A small image classifier, trained from scratch.
Training: 11200 steps, held-out accuracy 82%.
Data: trained on larger renderings of crowded toy scenes, 90422 training examples, 15.9 epochs.
Rows from expert 13 of block 11, named by matrix and row number. Rows with one number belong to one neuron. Each number is 128 + 32 x the weight over its row's rms, rounded and kept within 0 to 255. All counts start at 0. Numbers have three digits each. After the name is the row's rms in percent of the matrix's.
# up: expert up (model.blocks.11.mlp.up, 32x160x160), inputs 0-39
# down: expert down (model.blocks.11.mlp.down, 32x160x160, transposed), outputs 0-39
up.0 105:107126110174145149136118144091178136144132077121121187142144169122134097178148126155068152117108164118130221119175118138
up.1 098:096108117139108086125174122169143122130126156052097099157131129178151110097180137125089097084114114049129140135092079126
up.2 080:146112132086153142086110178112151168084121067160150142113121121173105086153147071119159042167172183089090119096142174091
up.3 092:142158133150143129151115082167179171156149167168132099130165071128124108086074129071144120110169153134133116189152111026
up.4 096:123105121111129146090154127094120119098106107124153117135080121130109207126181189106143163135111145123147096139121061076
up.5 105:105137118059094112130088170116116127135144098144147160119094156190096111176118095156116045116100141137100173078169137129
up.6 098:085173100104111124117190173176106162157104121142116190113117132135089174096139154155143102111127123110130190130122174145
up.7 114:149113136160090102106139084153112061134115045150178092145126170149152101069097137141106153119089075104137086099123085171
up.8 103:106114129149142156143155130144113174138186093168072090129147158092074144123138119101112110144108122148178129160102203154
up.9 088:116054099072154145103108073141143129153167095100125117156133116114111095040127104094172126142162174101125127164154099162
up.10 094:181161104107150135079139123107121128153136122114123095146163161108203109116121139106078123101150155195147047135141118131
up.11 104:083128130063082116160125196181183148094132127077097096144092138135107151140196153175184076111102120113101144155147165146
up.12 089:186096077126119152068081190106121090126077183113138157186177137135101134067178176110154116115156103136161145175168107055
up.13 108:094137107195173155109098133150152125124171166151105104106090097102124109079132129146146082164177133138118138132122158123
up.14 083:145164100133171165105188112136191178090087145162096205107114116063149099134103135134107131081129117145128082154078119150
up.15 102:097149071181026124146157103130069105139126096072135125090117128087132125123206100129159109118058139112148190136126104093
up.16 104:105099146198146196113114120120109185153112087095176082141086083075111149126154136182153140116175149046160095120145096133
up.17 100:073142143112109106168142058108104151103111212148079113118143105140077070141103180101107107175165131121113164083146154114
up.18 088:140166103126107153170094144115082071168185124077169143103090167098098112118128110194100143071081175127169145143161158095
up.19 098:180149111150098082126134145190155109210110139146085090122126141143111137129155143151141106129136138113100157115122152117
up.20 107:134148134130110115065096125124139175092164120101084122106109051109096137191138143084115118149135205104052197092134084112
up.21 095:116150117163112098133158123133167081090100095137198103073121121149173097085110112125159112128116102208142140060167118102
up.22 089:111114115119167172095157178102131153121123103116092145151151127158159098138129140157130093079155111076123134111165106064
up.23 086:122097080172157141116145180129132131124107117136151165149136171120155132155092158110132096162149142123106145133072154154
up.24 100:133133085192164114114118143070150153157058111205138124127145068166085113125104159150108104105149081152089101200148131105
up.25 096:097133166095121121156189128150165079113134044147076078150154145105205116133116137174085076130109128141095106164061169104
up.26 097:154158140061140147101143185146151172080143108132124143161090148122184152092103083146131096115108091128154115127137175079
up.27 097:135133188115082103187052100143105094107161092106184128081112173128037111074119141167178139090105138099103159136123091141
up.28 102:193127079130131129171118147107137160127125134147176098123078151155165146060126118181149173091110104126135144069118134145
up.29 104:174130138121146175097119121113183161127141106138054124106098164161114134055103103181116125123188149160146118119178098120
up.30 095:154066064083126133059138075071134185088026155144157108137132140115130149180102180063155113088133102031144118118075129118
up.31 095:162124157105129150116133162118114195095082121096143080156150144146152128127091166120102148096042052112157155155172080106
up.32 099:109160106151162119079199111147153190131135136023115106145149117089123131146156067138136183186071144139105116110094085174
up.33 110:093133154139079088143088141099173094145147167102115162137107177091138089138123149094165121197104154134129126086159108085
up.34 092:053162066142105079120190088151094125194138148136134127134136166119084121134187095179111147090127086159170162143177083160
up.35 116:124082136116088102134092176080190067174118115087113142165151146145153102089143126096152123087174138107152190101168121182
up.36 095:065162140165168143128090119172099119088155174068109124073131122148102069114139115153118154092122110149168137154167124188
up.37 109:058170116084048146153136161208120092126113142137167158122109087137150113090111124116180116142151116110096112102120117082
up.38 107:143142123114114159146134106125163125123215144109136121102129122075168094109117191116102213163121079113151141109126044148
up.39 091:104113118142129151139239104126172141128115081068153151112157090165146138175155163083154102131112100175084097115095099166
up.40 094:062112140122019166115103112110152122094130149136163143158062182074076131126168136160071157170090150114132189112097091146
up.41 097:072061109132168124107100134129080119141118082107139192107161111107092126120147121139123088110133158136096136129152150101
up.42 113:163178124134157150128102118132144093095149141097137104167119099102166147142131095125132163108103170115165076123164115206
up.43 101:118102099151122117114172151128075070109131131137217129090097108158129171108105124165122122102096081068129195127111151095
up.44 103:151159187220168122065163154170119152055170097112108109151115158086166105149188120125130118116098140126116078089102113148
up.45 098:112143092129178153161199145138063131082128159136160146120134150177103126160140074128177146145165102108113127158062119111
up.46 105:142122181118125127106098189034109123138140150137144114050097148176101156146137149138090183090140163134122152117111125123
up.47 106:091107144140058130136159183172129120132098132147072097123130072168094128149107172165143141105160132092150154131138130207
up.48 110:098121147128147067116110118165074122119178148147099162157138075179129126150112121181117149191103104167119161136124170108
up.49 100:051111162144115133122136160119063142172126101104098130144104140147139164140136107069152152149107115129121149105135154139
up.50 113:161127147107116152107123097104168127119093177150093100140171115050173101120104099102135108147106083226151117165142147127
up.51 083:147153140148149131141142051190145126164171060169098107171119165077135117129094122098066100102095154137116154116122146056
up.52 110:205208135134171079134121119144109146075134012089152123155139143110098136120125167134103136156106167124150171108145107197
up.53 098:081129114173122133180125167095159110180136067104090154112140145101129115149117094147115151094105138153122177110139165145
up.54 100:161123091098096123152152121099133135107079148137111130060133085121114086121132111162072154060119087124124153126134088157
up.55 106:115110124108076117145161102115133122154130192126126177110108138099119174100147135137122078157150118178171215090187093119
up.56 109:065107117136139116189124098087145116083141159161118127066152123173155083154157156085059078197081152165143098121125142167
up.57 112:079131110120104168117085093141159111153152154073168115174165116088165103130091077162131153156098128123106104107147124071
up.58 106:148118159108145111140115107115168067103056118143109115188151147147190101133118156081180124110154160181180163148084144141
up.59 099:122066103146105127148097157118136180148108121117147141138159114180170185111117109143101115125082115167158209118234167137
up.60 105:077136089110162103103100111135174125149111115085133140153128162081116136118129079152125187123110125148132160156182121209
up.61 112:158085150202165192132147126151168152106132176115113114179077113101121153108106090132172196123147176117055142169128091059
up.62 110:119169158116166115102123146097168110097118099131146090119115129125153123127069087136084174153149110080117118119085069116
up.63 087:116109120173101119125123194054075120164119070133107122110208138143098148142121129126147146109094099195073118119181084131
up.64 095:176140207126163127132149119116175101119156171148121059083135158162154132119163134147129077093075143145211127129103110152
up.65 104:093139141088117177143127151155122125152131144124128117232126169156129104132135077191087159082164118164105124181179128143
up.66 088:075135096146152145143094090090126148104163069156054165095141121218112163131169085125145136134111155113132185142138168097
up.67 096:124086093135199173106115168123130186144136144125157125177092133113082121081141115116109200082172143043118082119085107123
up.68 118:100082077104140114197108091126095118147100139168134125147136130127154102035087161156089139117052099141140172147145152104
up.69 114:128126099123065114076099114157151060143148205153135120170112123165160190140084112119187129134124096185114091183198116138
up.70 082:134121166128151144165118198150154104098121098159109076145096175140142131101137082123110077078081140115051112136065113119
up.71 119:102149117166156111066112108095140109056046174078117093180174167048156122086129170078148134178173125161141169194149109079
up.72 116:112160137156119186138092122131173126113158128119118118040114148170145129116113157136145125109171143098192154098131136129
up.73 095:176116118086103187141139120138173104151183148163088151125159167139098144155118141147154115053089130121134148122127115100
up.74 113:144138100150176184150120090167178118148126077088205100152105131155083129125079135108166113121151161129120123128126159164
up.75 111:153171123119148096141138155106139094157072096066152082143120171104107152120169113089106114098167088147170131116105178097
up.76 104:072151176105098111165123136136120103171161125077110144181135120144133069120146076141139136145143178116083127109156172101
up.77 101:156086068111118115138147118128158140100139139155116167151202089139100104105142141127108161156157133143141068103099135156
up.78 100:127099098138127055095140130123132122138193105136199198073097104102158120152143163120160113166141129194177098112125132119
up.79 101:138095143139170108138131101139167175118205083168090046179080133118150112148102107186135096122126180123119151149103097097
up.80 102:117124165146142136169063123116203123119111117118160132114126142135105178161141114135112129151199128097105075087074111165
up.81 104:202103128085147102123111127169094147148094125107165138130111126131111109166154104159138124116073108172165111109137163116
up.82 097:149162148136119178128116131082175162083157085129113140129125087090127160168081089118214156068107116082120107158108128157
up.83 079:082115119162106118128131190126061073154105143168105124161128117068143107132119111096068080158158106053140147210162160141
up.84 106:125131117064119114104154135112186122140110162187139176143096159122128119142125139169109154075098112122104141180092156193
up.85 096:132161145120156123105137221093127148157147114165078148140121163124195086118079147123181167108100160173166095156105161111
up.86 105:176160196123132144134170177055133148086070122121087103135069162124073091081146140171149040094175175071113144156144163103
up.87 100:134154133059157150195135114133135122148155120130108186127175079208134119124134137158169103154141098142140080115146162158
up.88 076:142102092058133146181114121116174128171147103138146175147057124082158121101108135121047196115079128176146115124109147106
up.89 103:095115110122078157085161077142105141133087152149139171080127167112171114117103125088131154051125074130087209103158086144
up.90 096:177109103113150083244065140166112100130162098117150111115093133077114097105115086182101163125148174164125129073140126182
up.91 084:130079108123073167132129093149151163148078138185092137152166116214156075138106080133132121187095109126134198136102160125
up.92 108:087099082116192201075159119086205153117092110129081138113178156141109155121132119164075107165123155122088092117107120129
up.93 096:172162166087098136114132129117133156173112122106157070115083148114123106090147154193080165137095138076074134130107107079
up.94 101:136087133132147198119106122136072156127073116181153138142159114171145183141196114148149134186151085101066061038123162155
up.95 080:132150106149132093169139166142109152130108147137101102123179169149076135160130034078108144118097104115152141204087121135
up.96 103:142132127120161101145111094142167127178145113181144067087140111167127133025176130130114104150155139143152206143146086192
up.97 103:082124129179138185094083078114162141145137081111129117129191129136076092111147118183152173178102113057053115135093125174
up.98 108:170206100123084142153192141162137178103107173124069107099119117120156077126103186134128107174124180129100113154123180157
up.99 104:156113136135130149140144098110126102077146120089093134142178155091087081179152119112166073177105114096153075110181124152
up.100 099:076147097116157105131051171147131112119100100149159129139134148126157113129115116115137123094154103104146076118099126084
up.101 077:129106095127115120071188113126142108098116126163115197141199141047143106125124132163124110148177108145175067141168157092
up.102 114:130074101154164115110138119109140135153116159133096089173177073167161130138145137167149144127161103137135153115091104127
up.103 104:105134161137091099141040161101148138167048114104163165103146144123123128174090104163128139104118106195202117134143165109
up.104 094:133091125114118148145056155167143152195177114120098174131140130186166114077145146189123129141130093096121073115156110122
up.105 101:119155118123151087105142135090071066122156118112178141145164201107109122067155179178116125119128128126190143070129065103
up.106 119:118171156120164141105150122100149084134128126118084104177189100100120088105106122148166121146163160160167152190091113101
up.107 106:121104093173152129083063180164105096085187156140085108120182128085076182160148103091122145177099142153132136091150132129
up.108 097:157141126158138181109195153092172141083107117160169091105122123118168139135153174113112115179072146184147102156137155115
up.109 114:131154085072109135057118146139175159087103146170134188135124038149149127071049144065150081120170175136090098117073169167
up.110 083:137119154126124151136197149152117112058119136160136109130113121116146100126172142111149116102173081122091109196176160153
up.111 108:133118077162168175171142070106145135138166171072150081169158081133113133182118161169104113145080113139131139109155142143
up.112 109:149126082106175110204138187055201099132090086088126139097068145084068081112116139150154093092113102112144129108132073133
up.113 106:127119131167112107148126142125071168152122104121151220065148169238148158179134135092161129180118116097111063109123149088
up.114 112:127153157206082091135174148105167138186162114191095104095147032139098072114154158198131160125132141138117088118121131137
up.115 086:083163092168163088159101153053125138140078127118139101113137040122179147164111108105120079095149104127051145138144097146
up.116 102:080082123139126132169168108195106111117081176149104146196147172099084107084164191167091122165112101130170114101153135106
up.117 099:134118084178127133103156193136111063109112146177147151165140171141047143062152170125135121134119099128078120161118144100
up.118 104:141117115153159082143158077128073085158129158197167162144128141111122142035083117162133152093118139101131166136137128168
up.119 088:114142144153089085081080105159063150138129190155110102109115052121134142104081165157122140147129173168089163119131117124
up.120 098:131102112025074096117159110102133091146143214157125145117144075169121088142095141119147153110121119139125100086132152111
up.121 099:086081109116151133140113112154048099152120079146152141126101081121098100145099170114098195096127132158100138138163163200
up.122 093:113106135132121079135115198136057103158124094164159109103142155148124112132146147146075128101117155199115145092143103146
up.123 097:159149127048155125065126131097142144125131164096139167101150085104074168099109082154204178098142182094189084116117116142
up.124 106:134113115097120061174089105199081082155170121109119115157136118137058109136147083100100139107128197094118136134122098079
up.125 087:147140162086159108103156127109087148104126166088154116093162069095146086158081144146141141093115058052146099135209175152
up.126 107:128079145120159152091110106166127147110168156120133104113099134131099113096141134166190142132098138161166122135135157052
up.127 105:151095097072161124153084121175117167144158113178119158106168131058136133125132181153167178151118102179090166170094120134
up.128 103:189164143129156103136163182158091102144137170123142094154090123150160136149142068167186131093140195074094126087121120087
up.129 086:169124096138120175166139100102091138101175109139106112193131130123113161117078105110090116110096153105106162130142108167
up.130 100:098143100127111103107144176108129146104145057097114099095158118146116135139209136161088115163116132124159162120095114130
up.131 097:193137079138111096107147165145134104169160146151193161106152116130148148151150141141142143153171126146088156145146130121
up.132 098:150099131136121086113186123103152102141072151077181142078143124118102085065117126107134156109164114054079203126087173158
up.133 095:103113173150134094165168162108156150176159145127124183119163129139129191156179085158156137148159148148133140103148139158
up.134 095:175154088145148106135142109161149086121127136108163122113185164155151100124117123138168117156097138088063064128156154129
up.135 095:136144084133156180142117137119162038104107154121132067144105149151092163101146158106172105103146089155143134117113145133
up.136 094:131077134109096083138183186135152094121106122113056130150107143189183096120136119136091121119155140126102113108133176119
up.137 108:137107158124170137117180156123167056167164113120133099090166102114175148156144110137099155133071114137078225089135088138
up.138 104:175100086096195078122087111159128096107075151119116122140128087105078157113058127091129101146167161172132094158095173148
up.139 081:132134133061139112105082144149121132174155132158123084182146077141133137068130096095178145139087123099034131175148169139
up.140 097:114183142090177086071130123151170137114112067114148172131099099122176155122134149144168097096103151181138094177129153187
up.141 113:123096199175181135137148129152129106112062098112194094109065114138168107141154123175171091104153145106150142121127135162
up.142 090:147157166162142049153078128162098157122132121074127101147117069149127150093138110109149134128190159125109105134138119169
down.0 096:127139153080156111056197123135123071086143151129147070138164137140130093062129141140190097108118137128078150114159142190
down.1 097:150128128145184149087217169091077132131130134127100127168138165174078131116187143122101099176067182102174111123112188091
down.2 086:062148126209128154182104099145165106174135123095077145084081082128089135178087073157111118105103108198098156132104167160
down.3 086:151143131158123135148078163163189105118125123167104086097145180184148106113160164159093096098134160144108127146106135094
down.4 098:138152073161167089084164140109133117114115093120136150136120161090096154178086133088066142166161154141147137141081165139
down.5 098:121180178089156101126133135107087160124136146095141084179114127100150130093186113125184142106134165142167193094171180166
down.6 098:138151056074126102143148112161130183164103133122163149131071137121137150035105152083184124150155116137142111147148111123
down.7 120:154104129159110180131113180131079146147112088104101109118139164114139086127158122105145112146114132107123100108161088111
down.8 108:152152143201130120171174104141173130147150117171137113123153206117117168106130134104090106093177130123128118096153110129
down.9 084:159153131077098093043159107140141115131202135125150085175132148144091094128111169089140109135136128106203136109127110082
down.10 100:096146131075055119125220174084106130126115171115178066079138089148084113108153163158159177120124121139166133097162180151
down.11 101:124099130158147105148155099054169103168168111101185160091131119112132124050150117149078163106069157096145136138178121145
down.12 093:133119102144132086070110087108165126125133185123146127095191134151134092255136140157090136132095141146110173079080107040
down.13 105:093172097137160103159108077158134120150161120172141151100111159157084075064155089075088110107183149106096123152137093081
down.14 093:078098142141124092098129132097191114130118094158147167092157113152108133156141104120108166117122103142110097049087219121
down.15 094:138168183145196173085098095112150149138147096079129138153078139126132073155161116152120146125073092095109052134150126114
down.16 100:127167081127096189106138038118161122127145192109162128134155078169140143129116151122189071184170102115106087125168123161
down.17 101:075117154182120159199091117140104133108139153141095150118151095175152105149116127065185096162161065124080112096118106118
down.18 092:172137078117166104142180143179148125099082129210117144104127152073103092113121140154127090181116099102088156144134161124
down.19 104:132079170126108150134062075132107101137137112148138076179096122131155228051110155162095136168152110126129092162110146111
down.20 109:174106164156131166114127040123142122147128114147131182160164184138105102145140092110122088109114116166122113181139103126
down.21 096:183162122127178114112134152132079168100129146124077104110044162079139072142134105148126147132176129104138106132097092082
down.22 092:114200141132184118114119127129128073114127118144131084117099167193112122156179092115114111129114171226122104097118112108
down.23 082:188097153128102112175145155077092149157146147123151151124143193152101086178118131184105097114140161086121100145186100175
down.24 104:139064112082131171094123111134136137106187096118112136147126096123155095147101160177112159150158159143136044123176088081
down.25 092:074103157125105159156081143118122147146122147069086115128174184157103164203071113087065106126116104110134136109178113107
down.26 097:182101123118056114140128137140149153082143151094141165093156090077206081081141142125106100161181203094073132100161162121
down.27 091:147095108105166067139128106149085148091090110150150171110052131085177143194139188151138141152132103084083154135128125134
down.28 098:110144073129109180172145113154081140094116106164128130117131131150131167159116142171128108131109166106119156224088112095
down.29 102:113147111151113150133097103179133156170157156214111167088146114154093110186130138071145093140083086103109120129091120143
down.30 096:073132093133155132120087077155109166137133097132087140109131094181112162157085080150116074144102114149118079165168131118
down.31 103:133105153150094138126127053124117130133113108056100075132142153102106129164142188181126136148128104038157157116125164070
down.32 100:159122121126124106179165167153183192148188073115142125124120162136107145144121116066152157117104106132095085125123116139
down.33 108:130141171089121091156132121166094226135146121194089063133128072206153031152088117183092090059171140127107130139099126094
down.34 084:114121115145146120138174092112181149149171067178104164064092125117128134094114113143118145162124124144158101120086114121
down.35 111:112133126129107114033153143177106150163100078172114130122094127128124107088096146114139085142150165146132169181104096099
down.36 103:138225088112091169137176110083177134152109105126129136171089207156108135153060125146133049128142112127092071086105046207
down.37 094:165128138093126118108099125092112145089089118070123158141133086108175105139079111171198160123169117156154173162170148187
down.38 104:151101137128119123123056137094082135100144141181059123147089145141116102095139150073179123122122161108099128142147116184
down.39 104:091178110064184105140076048132139145103143103125129211123122109111144151129051131129136091147145162126113095066143136098
down.40 103:117111116121123146090122138123173114144104150115130085174139115184174155151111130076117062145106097145164148149100154141
down.41 111:114110147097126127122132100111057105142131123119128159126100104101122192190082137100148155094158174115085134107168135091
down.42 114:175125163053129151068143119082159139119156128122133093127095121134152107114108091108148141129177106171131099128137045168
down.43 108:158121120093166197127156101121120116126098074098128128121118124172149149138126124104154114090114172107124144163180126151
down.44 104:148100107165074166162181161086155132165107152118156142131123136106118141148142077100082130153088080127110120154155111181
down.45 107:154109166145188117155104124150160134143119145111121192167122166118137175077131063144103131160139131115152090140114169119
down.46 101:154147129135113127103176157144134118095095135150131087159173098086144117106158105065127099107104172086115125109076136103
down.47 105:111108124211142138217122097146132154093144148122186106157169140115119133097140162066068127135089164084152131107127127079
down.48 112:130074098178090206166066116105178102157162120086145248126162099145104133082135200164177068109108158088102168124160130122
down.49 100:123099140117141114129153144066126110151182164203157062110134111130155144170138134129115141086169130120125086122097120073
down.50 105:177150135153119101056150118114170058098101109114113074187132124079131071159150110078140112097148110156134086111099138140
down.51 093:128110117141170092056157136135151147135122157095180081069173134114111102087168098110117118076114103136142152118138104125
down.52 106:116128077143112108148114137176155162119183157156058140123155104117124127120147173129168120094178101138140168154095123147
down.53 102:101081126137152110111130104118119078164132117086150126156181131114148130169112177142160132132125150170105117126070095166
down.54 096:167123130101106131124126102159126170177119166147100085120094126133138088125131159152099070125173118107162070112098194089
down.55 100:163113120134108101098146157138137119178126150150148103145120145164139091136103166119150165131174101151100149141100140043
down.56 112:176166169154077099179125100181059170115089160127109166144146119165118132120066147137159097086186108157119168098085158103
down.57 104:163087157145130118091109140142140118224093097124127093118177147145141095122113119165139126141165147137149152131169156173
down.58 109:097172097111137131112091152155160155126075145165085120160085134113152082089164090140142149107157115180173172115127090124
down.59 096:161167125100119130096134131133083083139138149048156135097111121142117081091138143180137149100137132099164183126099134154
down.60 104:180171133195103192140094104132102125171101118147158048139113041130142104051136151154204108123113174093142123074141103114
down.61 115:101079167116169153124158156064136068193148106150106112120104161152122159113154139073096105123093079170086131138163072190
down.62 106:171123153136124152150115112085056138096128154114085059136226099146137075096132109172140076141153121151168111145129106146
down.63 090:089132165134073148143130092131124121129128069113132177123156135123104171074156132143099157181094154102141112087136161138
down.64 093:196160137114119153084057077165071164137094131162176144107117144110108073109113161121164149141128107119077176125096138152
down.65 103:110132114119135079104162061130156141097126165133122115143126190137168119143183162149237110117091128069149140154131179170
down.66 087:126158099082113107103119139167097087136119158142086111203159118119086121121084111127099171139107137102112097096162108159
down.67 098:091141176125096099116182131147138153102140102085168118130088112135129114167145131141112105156055090165157109121179106131
down.68 121:174048137061149084185156089172114144137139102099143098139118114053103139106103138191175143138134139133190130129146182148
down.69 106:097159105134147098120185091137132088083174094069150105093087155107118108097145101135103101124144192153126128127174108182
down.70 088:078079126175151097127129127137084163114052150089130047171161087077170138147166076150135090146139105096098137123069071162
down.71 116:087145119149133099141164106126145180135160156172076085180135129059186065139109097144104127137098163154174128134161110106
down.72 104:144079137182093156082104110121131159085154097115125216134125200125141124185123128135151080145114159117053155109090117187
down.73 095:136134159167123107130096083105152107111102121097111126093135136118111151105068143123141093058139171089124110166141115189
down.74 123:126190069144148108104111120127147079102117085132109075079108079115124149111135116112136078156180081075161095144133140159
down.75 104:095183126127121183125173145113165111151121191093184081124152193179057107119189082093122124195134181131166162154126114124
down.76 103:104152064148189144095132113185101105118109133132187091146116130115147092144161052122101184124113111154136141101137105080
down.77 115:116140170134179144098216160206132130148126119170067069108119150129158150131117133099151136139110083114150168094114128111
down.78 101:140105161127087137107157163119113164161129163121112186108143142135034128174120096151097176128104096082025125119130122136
down.79 106:117150122172217096160115115113057125117189133113094144133174155154102188146165101130131099121123059116133175123138142155
down.80 097:128180154133125154145139147098156152118138176152112087129135162128151124135146125097160109148193128110183154100098123148
down.81 103:127113146102130127155167113135138095151102193119140142047132087121168113138133142141130116145188161120129100156148112143
down.82 098:106119120111174146098076128088085123068130107179133094162161117167085126194141151150092073119131122130163144111085174150
down.83 084:178088143132092156197173120127174103130128098129125151181130123127137131204156115119173123119141125101107105119130094061
down.84 102:158124104157136106123232139116163175111147168168128120080174121093080095144164119107080083078140145191113146119087179098
down.85 102:166062120137080083139142118098126146113124146189097086137167128121114112181136120168103106138171148190107167077187141129
down.86 098:085076067126124145164119114098119191126122106097159127130129140150067133161112121109093162115068140158097141136151129146
down.87 099:110204115116137169148115112178124138049142118072161216135152121136109125073138118057162122160162137099122159103084087186
down.88 080:161186111075181147091146144113138192102143163108141075070119125113096159122137124136163120124171135148067133153082113133
down.89 108:169148138167092175126160150162119110054088146148097145172165098153173176143093106101105097135136083088141133118090122085
down.90 102:148085164108156067147146132142151178097110138173176119075151087096103117142140134161136102133163070109161104164125125085
down.91 089:137148086141150125167111098185129091175134158090102099155190135075108096136123111097092059103142151078125156189137126092
down.92 114:076139145139152110107131079119119164102155124122147172091100119152102160135135148166125098121132166131154100083133086107
down.93 096:159105086136120101142167134163159124074114151162138114091140091098146130110149146078130129167175162163111167140131096082
down.94 097:137150086120159161146091147104075058200132132134113190138131127198166087121133131187157113195130120098186093121143166119
down.95 084:118125082117129108086117114078154075161182161116156082151165110086149127186167106078123103107110171122062099115155135075
down.96 093:108132111121100139152052102137120089135130113125111145094100074140158085083097171125187122094120146103150170179090178114
down.97 099:127117101128081121190183143130129092140133122130064121123146146118153095189119121122093153096137101130118147145091113107
down.98 098:088120072113132136171102146107136169159176106121127147202127151115115142092143148083113175146142107152131188098168239133
down.99 109:177215098166127096120152098089155130110158099095136096139160106155129134123081139122108171134112094149135100177076168162
down.100 091:093135149139139109130122160150103137159107067116175168152140177076157074169142094103141103140147145113112120072081082149
down.101 081:149088116178134185132195184103163140123119110152188112172106119105122129095165141176124096128082106196126102127150099151
down.102 111:142066085116073114094112140120102153137150130123083144143119132172132139135088095127126142143187108074101120180134118049
down.103 108:142068067111055144127135157094133104155137126108108096090172116061108158161158158184151133125147107161154074138151111086
down.104 093:149118117146070112172103127121085152110121101105125148163100089082171123132130118171172134208100149154123120125125108127
down.105 109:179094071132073072192117215133099123139103112135166128106132137109083070134177101130140141104168125130129146133125117072
down.106 119:143164062166155078105129133121156082120103126161124062115157094135135137120147141086167037113173159202112144123126152191
down.107 103:092078195111141097086134116104133182111093150141145104103161124137141104083157185101026088052112161156084189114114097182
down.108 108:104093129154118103130163108115182123102128122150149119078146186088115152128164157171076121132123096130113105114091076192
down.109 113:123135154120143110153130139163115144071106100136135174111123120112133144134080090143114162104069084083127185077119168122
down.110 087:163156078145186066080065081146060190116107134067089180171097101130167119135060138095086166106115076134099129159079120160
down.111 099:131155145097134080157167099093146128108114042081078115057110172175130082079108103163183097136065101118147080165126086172
down.112 097:102181137132154192110129117124174114143138104158126191132147099167152108178149141148160119129237110092111128156119160148
down.113 103:097143150107139170161101094083071107149115136117167131116133112096107144146134123111153104145162146115136135051149140158
down.114 111:150082185097149146145110097138138170179142105140140058136138131147169093119084126113144162116115142117146112160078146141
down.115 092:124121084156168146158129218144137147127099108135065168148145186098144110132152078111055135172131117101153099152088138122
down.116 090:117111146192080192107101118097149115099199135168145086072142065109086144119176126124158149172171127113117182157121166127
down.117 098:110160131131127107126153097157147126110116138102149092160129110110133140102153147084066088109143174137122092193118103083
down.118 106:076086130062112143101131098139111076144097094152178140131078060123106034115075126124166145162160097091167161117151208099
down.119 092:174136179130101163130146165181145151148069119116157112190138119127083146065111093157100133116089105135106126114140109140
down.120 089:225095174187179142160080117141157175124082138142092123170116180154179134139086152195136100138123104123131138134123074142
down.121 097:136162140119120138103169103076094106178076161159123165127168081115144151120089123111128133126118091099139116062124111065
down.122 089:115094137118150180185190126141097103133104159111094100165106125082152141108127137119076128141147144147146150106068112083
down.123 093:111138158099110161122077090111140101070125170100157106131018131080144122130082149135140124106122058132104118135117199173
down.124 105:122099154075214141181141146113184119129172098165094167078121105093166179168213199196115123117109097147132109191101152108
down.125 091:178154163123097090157119134111063057146178156117117189161198098151161104075146170158124159137084122141170137146137128137
down.126 104:098142070112145094122110088143204129112109108112132154145133102121124145110104089107114063160109087119165120135150176123
down.127 105:134145127114058111146153074162162169125165130161143097097164167175113117152104147131155126112134113146150195127174118134
down.128 100:184066134077142120152076185106147098109167101125163113093129121137102162124176143148069132128110081123052152139078106195
down.129 086:152093134133158173087087074119142133130197092125099177098125155144170171084140141095102118123145170175123108088113180151
down.130 093:099115093129092104136117089135122052132210106131134090117126189135162163103217188155103069121154109161124088084101094072
down.131 092:141136131091135173139124108165085142131112122160108154143122175143138147134115144096152148094118133152140117136084129146
down.132 099:152122104103063165132138165197135162118122148176125130149146092131119142147130080160180153084143108158139119178113142092
down.133 097:073123089141105083081119158084087116181179184145150129088106174151134105192124224141128128138161130137136099102125142121
down.134 107:137110173125106092183092122123153128116119161099108145125141099173159154182117129133123110137167159187153088122090132093
down.135 092:170162116147121108097083099185105138145107065096125097106138105108159122113200081106063085164170164141130078168067128127
down.136 098:110095108119179114105074131132144138117172121115131129133161210133106128188140153134106126107106106123069143149122140157
down.137 099:199148136158130174135098144107114161137054086088143137094081200060203092136117164123129151071091134106104163164147104120
down.138 103:140095110167118141138103124178163125083086141112128128160191104121137122152179125131078128115125141147131076133098137141
down.139 085:105108177143124062147165123153142150077161123139183151128146136174111171078108143180137162132099144126125108163146120188
down.140 104:100155114132127090147158065127141108064131142195083118127101067127073161127127115071134189139089105102116111117119106095
down.141 112:120113080068053150155124223113135120104123113151106136143141111128089186161090161133117132161086095092072156159117091115
down.142 090:139164150142091166081138178133163071055107099078162135166075121040067116128145145106078139134126089164131078156138176100